A small multi-label image tagger, trained from scratch.
Model: 9.92M parameters, 64-pixel images, norm layernorm, layers 10.
Training: 29800 steps, batches of 256.
Rows from block 6 of a small multi-label image tagger, named by matrix and row number. Rows with one number belong to one neuron. Each number is 128 + 32 x the weight over its row's rms, rounded and kept within 0 to 255. All counts start at 0. Numbers have three digits each. After the name is the row's rms in percent of the matrix's.
Before each neuron's rows are labels from the 100 images, of 14848, where the neuron reaches its largest size: "peak at" is the part of the image that holds the peak. Only what is clearly more common there than usual is listed. The data: abstract colour fields from 500 small random pattern networks. In brackets: how many of the 100, against the usual share in percent.
# u: gMLP up (value half) (model.blocks.6.mixer.u.weight, 768x384), inputs 96-191
# v: gMLP up (gate half) (model.blocks.6.mixer.v.weight, 768x384), inputs 96-191
# out: gMLP down (model.blocks.6.mixer.out.weight, 384x768, transposed), outputs 96-191

peak at: middle right (33 vs 9.4); bottom centre (29 vs 9.4)
u.53 102:088139080151117106140177181144156103103128111140144176125162132150124167147163168119047163119118213167195078162098134130161123111173117101063147059119108122162100061115121129154130114116058105058124104196163125108121154082173102095152102127124135138120179183107099145113073132142130151134
v.53 114:153098097179133149126090156144242097131110116056042087126099145131120185111110160148115150156111155117125120145086171154138170159106103140114118188153124107174141186126087107122183130138058148132051153146159094094131097096099152085070066165111132113107127137124164144083103135185082150205
out.53 101:126133107152116101189098063098140142156100127110138101162116135141166148109107148051138165126097112117102175073116130141102143144154150140090142100156107111096101169162154090114076126126105152229094069148145184175145091121068097112118130128179107081125102119103142145107174099184149161113

peak at: top centre (26 vs 9.4); bottom centre (25 vs 9.4)
u.124 090:152129188176140152186117112174090173128186106133086078120119083118151105113111156130143205114059108194094103158075151120113096163157108123119166097114100150147105111138134138113126107122095118088076089150104128158144116113111115096091142114107176118109152146114143118064152144128136145151
v.124 082:104152138100132089119088113137132109126090104145179128120151170158140117091138112104172134160103093134152119093186127084110126141144054157160157141125136149152100127089175113158102090097211144144157205173148105083142149173131120146148128131155140117119145102159171085084155098143146134130
out.124 077:109099141137135110130081113108136076164143141071087154139115171164163122125134169152124112122125125122118051084106180144128101103172099141130114102136159088161144123081129179102139137091077144147113167050103132141172152181111127171085110132126149085093194074136155135134153108169074075171

peak at: centre (41 vs 6.2); bottom centre (26 vs 9.4)
u.265 103:074137124110101141193140052178052181166077096100122123106160140119116069155170143109043118164099108118136116169148154152151173084106154119109149102151120126134074126142098142152107076151122141127132119154096121151133149159147074091121137156099167125144120171134137151090119127126069082167
v.265 103:153100114143191109110110150179102127132115132175097134124129149176106185120159163098157089054161110149175133078110141111088135165039125099133137157174160129138107152138139154175131071108096085150101119098117100091137075180111144071079181107123186160166155151163102161144192102113188154109
out.265 105:164142159149151124149122124135114182092129093107096080105158127130134090136121120163124130041131122130230123147156122136146130188077107153172117098113083108158120143084075041179138077100125122081091147088110120132167145125156143142105126155095098079112134136167132081110115059183178097195

peak at: bottom centre (41 vs 9.4)
u.120 102:171112075154160161164169114190134168049143103171097112129152096131191113084159137092119197192107063151077158119056179093126193147119175107105123146121023101191159115122098123130127093141128137099064106137132143114159127147133107102157097082134163147131161142117163086142194085174113158164
v.120 105:141118155113124101132068086089112114156169145120126094161109150140169118117123099129165086145142119160112156131142178132124133099158131082146111119127137104129123103186165204132164167125105125147116082188106113202084094136097135164098119142124133129112159121174213087138129071053148102135
out.120 101:121128102096142164112140195136131137123158149206183121194111123114066124118176087129159110155183166129063065168141118080132102164133157172090161120088173177154161092145145083124127146137184080116114079132121128141139091096111168129139100132102144164135158078087144119167131075095099116091

peak at: middle right (38 vs 9.4); bottom centre (29 vs 9.4)
u.697 101:168085068122080143135124165110136130110150108113153160149144124102144154174148118169108134121118154077109133159097105131169105089166111115141101090096178124115080112066091158158108094075082108141107094133112117156139168124179128158157100192112128126076132133112138098129064093140150088141
v.697 107:117087117129113167109131131130099149143122117156095103148104084187116057095154114123150118138115118085133155133140050123149109145107127130206164139062085136162160081161141095130144159145135109131074153127084158151190113138072130130113140144101139130130144097153150148124113101155104023158
out.697 101:146072113169134134095105131133115110109161107139101098098067123198094090092074126146150107169125078171155139122121170131116117146122083129211082200077099143170121176132113161136121171121153092110098169143126099117184106120063130170087199165097140117117124144174167076133165088163071112171

peak at: centre (28 vs 6.2)
u.757 084:149104147140128183159100113180222083156098106147097145137148112117147139188117157151100201146118144197142149107104167120145175150145172122097097111102078153136125097116132120161106078110147118095100069154146126155136117087158093060095105194110134133110148194089146132063104116117080118144
v.757 070:166107107119176087091122185119126127086156112178121118164130195129111183095115121084163037140171057168118172088155156135069103156104083157150106134156163095124139179154125163146164155178129139128162187124102088075162131203082101142057115100119102156161143115214102165121170123133147161065
out.757 067:150124121101149145164155091055121150113125110103181159092141096165162083100158104181127115117155155132140125095176137133163090139114144152137124090231150048099136097160137153114149133115174119134075141054107163144114130150131102146161125102083131111165140120111111061150148160156201106133

peak at: centre (40 vs 6.2); bottom centre (33 vs 9.4)
u.703 088:106121118110078159130141169162119155069131126154067171155115042146170089127138134157128153126086068107132146123145155173183098124167160103110083112099118116173159084130094121121151112122100206111097152120117134110120106101171142144113078113094083132141139142116178117086155062122113108140
v.703 084:126105161159095101087079144095084095146165141106087135155101138141127138100079185141148095115118090134148097121121107128128144142124132089131101135158113106167157148149087146108099112135123100131139181070119157092148081126154083170145113156106119112115117135127118165128144200173139100204
out.703 073:118085139131067114153117170114091126121132190172131084161124152137050145070129128092166095159136161168122062129070156195100064157128113184171088148166139092134142102138117195171157171094133104142121144147103149138151122150160101092100103144097132100104111125145187127090116070113106147132

peak at: bottom centre (52 vs 9.4)
u.414 090:100109154111087169153132138190158116099108122087069169114133056124160114136134162168135210169113143118153152140065166153172182139176112096107120127091124149114071122109121088105141115093036115128129170068037119136094135122165155119144151154149109126138120144115164072124073102186143140168
v.414 084:116112102150165110197148116168121153108173087097131116091124144153115200089103148092135054136117114133152188057123105129071092147100124089118111088114145091137144187137111160087151120152123139171178155116083127096083128205107128160127096094153167134123155127103104156115198179134151179129
out.414 079:108077131105109144085128154156135072128091135197158138153129127120107128112128087170134115141163147142092138145220109173144042141129116198160159105111176230123186083161169153152167135117185084046160111135174113129138150106128092144061095124098146166120130121101139074153120087123098091146

peak at: centre (36 vs 6.2)
u.13 089:144137120158103149161104089223181158171165172114112145175125112144170143136145157175093191116089105122144083120095134121122156134119125148051148124153121151192106165121155147103171086102090100125131097123127130134095148128168110076106128178150107116085111120163200093155125142110149118148
v.13 077:110086122145140100117112141148151049085152113156110128118113137124098201110078124093163070118143076167102173118093161079109137168085072097194091137153156128168129165176138169132133138184125132136162150132150091097201126166106086174140164146119192122117128113119091121146134115101144181131
out.13 069:161062151136115167126115142146085106174098159176099119134105123123209078161134117157146095101107094166076152114084100139157135142143152093062129153121156143102127079141097176109134138133107153104096123070111168158130132110119141134131122123146160112164148114161194165103119108143121099138

peak at: bottom centre (93 vs 9.4)
u.228 100:147127130127058136131135164054096110139094117108122115187143131171069128161107182115197127143133090169139130185127114125145078123175084182126061092091093091138153162152051142102168121110191078136103101116120090150116101071123117138140115193126121114126122119090146116153105119107164143141
v.228 091:116154187099131178110186136144131122149131105156093111112144144125102144177191121164036129096120191144144150160144118139155114098161136099123135106138112166110084090068104107134116160109162112123108088170111102146095183141127112097108114153141154165113139160079144141033096101125082123133
out.228 096:104078193186108182160070159147134112130153133113072147151064104144129142130093135164144166151099082110079149149119143103127142183187116117073094115071065154149140152129118130109133172103106070083070159109109093179117068114072137182149171117099170097082123120174115106175103181188040120170

peak at: centre (55 vs 6.2); bottom centre (27 vs 9.4)
u.459 083:205080074136088121129159145133118118065173129110142143121139102101132131160157135111161141108124137140129081148128146176118129127134207122070118143102117099119115140144071188097125119106148090146062102165114177126120115086183084099125161186142123133051122235120204128139099170108129126119
v.459 090:168109118124158140106171152182133172067201132129101106124112154130126176139113129141113057101125114180121137093123133126112115156078139109147161135058119114120120149161074158146106108176181131100105096152119124101154125154135107136158180145142164143130107168144149132106167109079137178124
out.459 078:144176123100088100132146102186132175130086150167160105115130147117125089117121121106090099137112175162078134133128175160108130085146095189145139180186121177096141104143166075121133135093184128074175107170169110133103164128118121098097130126128133108117167119180075133109107133116171094111

peak at: centre (31 vs 6.2); bottom centre (27 vs 9.4)
u.753 102:139125173092082187134095108175174156101170123101030114135093090138169138164185141155119109114106058119130131192124166109160135119133146149124076108090099094138099098141082101124127081118123134135090124170105160183145128132163108105193167162098132134124112101163119102092086123197128105165
v.753 097:162119089113128071088138170112152139109131175138160159127113180187129212144119103077178057148190113100181124124131140134075104128042105148159118143167167115133128160167128125112183134103171159096169183147105100058101132196147103164080145133116152138135141059156087098145180170056131114130
out.753 099:133135082143146102164105155114156181114142122131201146131218113066133100103154123112089114087140130082129163125067091121083142142160116105146149162174092125126094142095128174153135073124140165077155122178150101104134153116205127131112134117140134132099127133112081113098096151107128109158

peak at: centre (39 vs 6.2); bottom centre (33 vs 9.4)
u.339 107:127116163162127135120067107174066159139131146148137173174119132176185125120079118156111218125096063109094163091127140122168111178150171129095107118191134174148153106110095146136137063112131093119101144042076138132178126152155140113084186117096082068078149156126156089114146095207179135162
v.339 109:094176151097116138146142134099118116120160123150079106136100148170113201149131178144111151110175086142108110158137161107159112086131084088136163095132129105164124074179103131147111171160093087153145149151097136162143129120110134145145061117145122152156189127097129113136127134178158081098
out.339 112:132187123130136104117149160100120130102154047109177133112172116130105130102168175125157085120133177096140106143102076166064163093140112147101157086107149099180160156118126096195143114105142096102146161136085122145140130147159117088114153108088180138110148078204059189116131128139182117131

peak at: centre (33 vs 6.2); bottom centre (27 vs 9.4)
u.92 085:189167142120090138129105138179176113139140104065076156148120093151176115163104155126093173132112114120106094152089140170129147115141141138130104141093074148116131106133122120146134093073095116169132091158128142149098126155152115123112093152114087144077113151156161125090085074152167100134
v.92 083:095118142099171108090067168169118110123173170183134100102113185144122181150132102096144097134153108155091173088140149158106095106117109120141081116149139158097124149112139160148158145118165153093153197108157122110111127224115139139148144120133138150129123090120150161140140113145086126079
out.92 077:137102096089114179143142182153166141090180133157109120118114123050082153163098135129100116114107132169106118156119126105143146114156140159096108120153090146161142099166182091156097173160121123085108108150139135129131120127097189081129145105111091148109108148110110146120061154198098127085

peak at: centre (33 vs 6.2); bottom centre (31 vs 9.4)
u.762 096:120136149138072205172171114191138122163154074138087133128116133174115088094138126104087160140081058208117117120165133134173204147140125105115151148169052178133124146139103082166101095158104114129092114149180167140170169085134131123094124136132143090126064176152143061079106111142117136135
v.762 090:113152133178166104113103173097134113125072148126135125104123128154113176144168139125196047094169140102122131104154133118077115161086084117159160161102155101168101180137150164185146130113157102087150152038100068116181079212092107165090164135114151113147111092168114173202163043156098088119
out.762 093:129090161137181149085157146137131162077066109110184141080124115134140109160148053212152133149171171086163112148135061128156092162079135149120141125117176168138107058141126116119148133111138162132115142064035107091167146152114152102140146142140105122111155089178105108139124091164111138165

peak at: bottom right (33 vs 14.1)
u.636 080:128155119142120098191097120159159126121163115060072083147138092125144150114144134105111180128114133112100130119115106146120150134130117199073121127104133143162130132152077151086126075116129098130110072140122112182122155099175093065117129153115147141101139095089125137085101146118099083106
v.636 067:156084120131111106156094138161161113103154144188099110113073164130169184111123116080120040161094102189109100133114176148079141156135052075157072168127169108107185166145124203130151110168124143175133143155043123140161119156113136113104138099156152128119169143172077120093102118111087174096
out.636 050:147143131173138105136112099140159175171093108169090131120139103132167093088092174125160132138102101176104205088139164119131122187102106171126139161120150176117127129156094112059185061088121109050103129064159073126135131143148063132105114147081077070100156096091208035165125089103158146145

peak at: middle right (39 vs 9.4); bottom centre (31 vs 9.4)
u.626 103:141158126109118164180106110170161109126131137087129158152141149132202207178174149174109104164151120169144146163124151143140101090134140137104105140159148106150114116065123161119137154107064088212152111167071179195104161125188071170121101152074133139142167125147131130121153125120123181095
v.626 105:131113087198175166107128104139143197167126134072130114100114095111085105111142147154155131096138154148146142146106106108137124144066144102121130148074104102149077162129112104108201115159154053076118139102128053081180104135100230176153170137090174126119097094179091137158135077138093138126
out.626 103:136102154131103170112159059127104115141087189139091059094083125161109196143082104086149116072105159196157160127112129188124136141142163083101093103152116148083125105177086098122123178189102132185092057176113169152095112138120197078150096137130127128151051140163175108065147129126181148124

peak at: centre (36 vs 6.2); bottom centre (26 vs 9.4)
u.309 095:146126108146119130198098133157165105202060091129131153158167129123182126115126122128144173163108082132131131118080127120094179109164161135103091148102106105104096099094122137109161084087110132135114150139090148114118133100158124119059070135118107119112152162152158110075122153091100153146
v.309 084:092099093126179120134113131167101108163127112154101127139103158117151178123163110100120082147134127213118121066187141136078085094125101120159171117103177066087135123101162147121137123176136148139161124100107160081095144179112100119137076058147099186172124105168146112110166130079090166071
out.309 083:081169135104160153104144096125131085140075123105154134117120102135113176185161144153059125119163100113126187131143087152142106111139103045126100101077121167118114095128145084155050124116106167112102152116101151130127160158112153112123127120136115165161125129107129013142123195151117112128

peak at: centre (33 vs 6.2); bottom centre (31 vs 9.4)
u.681 094:170091115148098140127106152187190151086133130098092118110146117135141129125149124162138194103127169101122132150099081121108124174116112167130099180102126119147129058152126126156174116081190081143098081122083142113146127125137099074120176174105116100087139128188175122110121132144081083134
v.681 091:140069135162173157112158155167123136101128118123167121107120112137168154122146065141152106130139076154090137090179154107137143103066155114121179137152119193169157119132126110140096150150135109057105137125155108070072147115099174082177087083160170169152151134122119152124199115127113150093
out.681 100:157150121163169148231128169193151161132191092067139119160141110110123069078149174124159123169089166134176065130105085061138160152123125148094142133097115061158142143102066117122160151151146060168114107186105100137156086076139109128125180129047176104092121102123098145162140155099115158126

peak at: centre (33 vs 6.2); bottom centre (27 vs 9.4)
u.112 086:164111134137053176165158141190114127117149105137107155093115071153159138142164172157075181092101088117120144137077099157150134069155103099077139158082108163184137124102107137138127122097135079137166106207137136169130140097148115105083112152030168106079144156148177116082102124147071108153
v.112 076:124157097127171111129121144107164126148074160151088187151113138123146238142123117088146063128144147143138118081109202119069065158122116146129082140127148107099150164145113117140177155133124175089155105123098143135113081178114118119144098072115140126165086094195119149165165098097122167107
out.112 071:134132120121109174103079166153118136059100126154095107106076152128091137154121188159161062123148120082096154139097186182148092151119108129122098109140147199165127150139066120064129098125085098171104121124097085146139093109110167168127126128115145125134139152110166086190108138129135187175

peak at: centre (48 vs 6.2); bottom centre (32 vs 9.4)
u.704 092:125210129161126147148097117172103129160132107137073111142103097140110119131086137124121109150159129133090178116176101183153144180138105079170138095089104180131148123133147106117151103126148106075097116075108130144119091093099102134136126118155121134060189202110189110137146083099151136179
v.704 085:119112088134169128087113121120150142133122154186124155178116124149159136169151128106147072126133125147097116127148094130114104130114164051111082154135121112112180136164151140110192177125061159089112127118109219105118106133111064129101088097154152149170131118124077160148134120130085150111
out.704 084:130096149075108161121201154098134169102154125157160099150133131117091104170177102145100153067124149182147125198132105200172172117117138148133183119149131135096146112117088135127150129159202114172140100157171128136152138119133171126131180136104189166126087154112104154108080117116145121095

peak at: centre (35 vs 6.2); bottom centre (28 vs 9.4)
u.224 096:116085131123147144166112188178094149057163150135087111136139102191135090144204112198090149099126129149155125142051108092178140142153129101084148151074086127212078102173095150108107059130060118125095091130106116112190106146154156135103141122092067156121139143134146114087130138117115140155
v.224 108:107059138173125077071118147137104171151061136125094125143146132188104145145130097168139096113158085118162182165121146152136164159124119131175169151120137109150128099146132137128119121081153139099164187136105133074180126209163094157105170169151169075072173099137131122154151136118127098204
out.224 091:157118139145094118123073176121163091181152134127195073167142144109108134116099146155227157166106189142136094150083128067136119173185087149147116112133146175145147128083158083152088106088166084089140131149165128170146106071148154086185128154115162083096141132176170128159080071134083084193

peak at: centre (36 vs 6.2); bottom centre (32 vs 9.4)
u.650 098:119132147149080112162145122134164135112026154127144138165141080144167092098146101123059197080100075122099171134142097197153162106196114094161155168122148168080113143137094118078124137095120131135104130095128127180093124091132122179129091127085132120092137130080200101134064071084127120131
v.650 092:128091126159178141078076138127118179111106173175074128150119127175085145139166115137095104161157111108121139148143132121145081167122117141198109151076156151115129137146137168127091140124149092119130111108155111123084104157077112171085143178150141130135165119092126074154143109061073105098
out.650 093:026109102114157135113088116170091108131122135166149138163090157124099159097149179093124171089146154151104137086143132085131094128090154113133175099114158128110191097170157135118132155181138135166166063167179129098082105121086179131130149095149107184165153082077116129134182147064099137069

peak at: bottom centre (77 vs 9.4)
u.318 106:140170135170086101127127113108114179135135089078088077139105061149148143120106165108210174138078139119168103134082058149153129148118162123115131159148071085109149109077089090093147087113137073171074059103110141117055108148126111121123157108182101129133155112114173096137127112158145165157
v.318 096:106097115161128126110155179162101114154146157141125212175117131167136122156175132169142123107161120142135148140104075202133087136149113123146071109092160108132103105159126197151155100087114122131121155102108114114157141158184113132138163188081136148096160084101191175132131116127077064154
out.318 098:135132109115094122165115059095153094139122094117107108070117149075142156096093118065125096165100141145104155117111191139123134104151081178106092109176167106093100186095142127131096103140112173126146176115158131146113135179147121144106070088193109109150073147092123082128106120159107124130

peak at: middle right (30 vs 9.4)
u.696 099:126124077094122171144159131150166167166097119098054155164074151167118089146135176132138155128133138098116164141059148137175138118142141119100087163162132131124153088143057108141130114105005092148069086189126132144182139143153117131143114151069101085132139140068105066104098100139140095145
v.696 103:131137119131044109100082136137160091104101118094114089112105161165124163117120114139134124100174138072163181177156136211157147117086070205165040159142169117132147129145112159134234137085129116144126174103118136101185164177143097153152144164114104123064164138192100165078085115136163077200
out.696 099:132104109145117177112034149165137124157184152179093071182076138135085125076089169148195117149112121123125151149139154126125085184115110189127091159106147095146129149150117162134149149162142127126170126153100138161137040163059083142057104132079105113137094094147188110154124085115097105159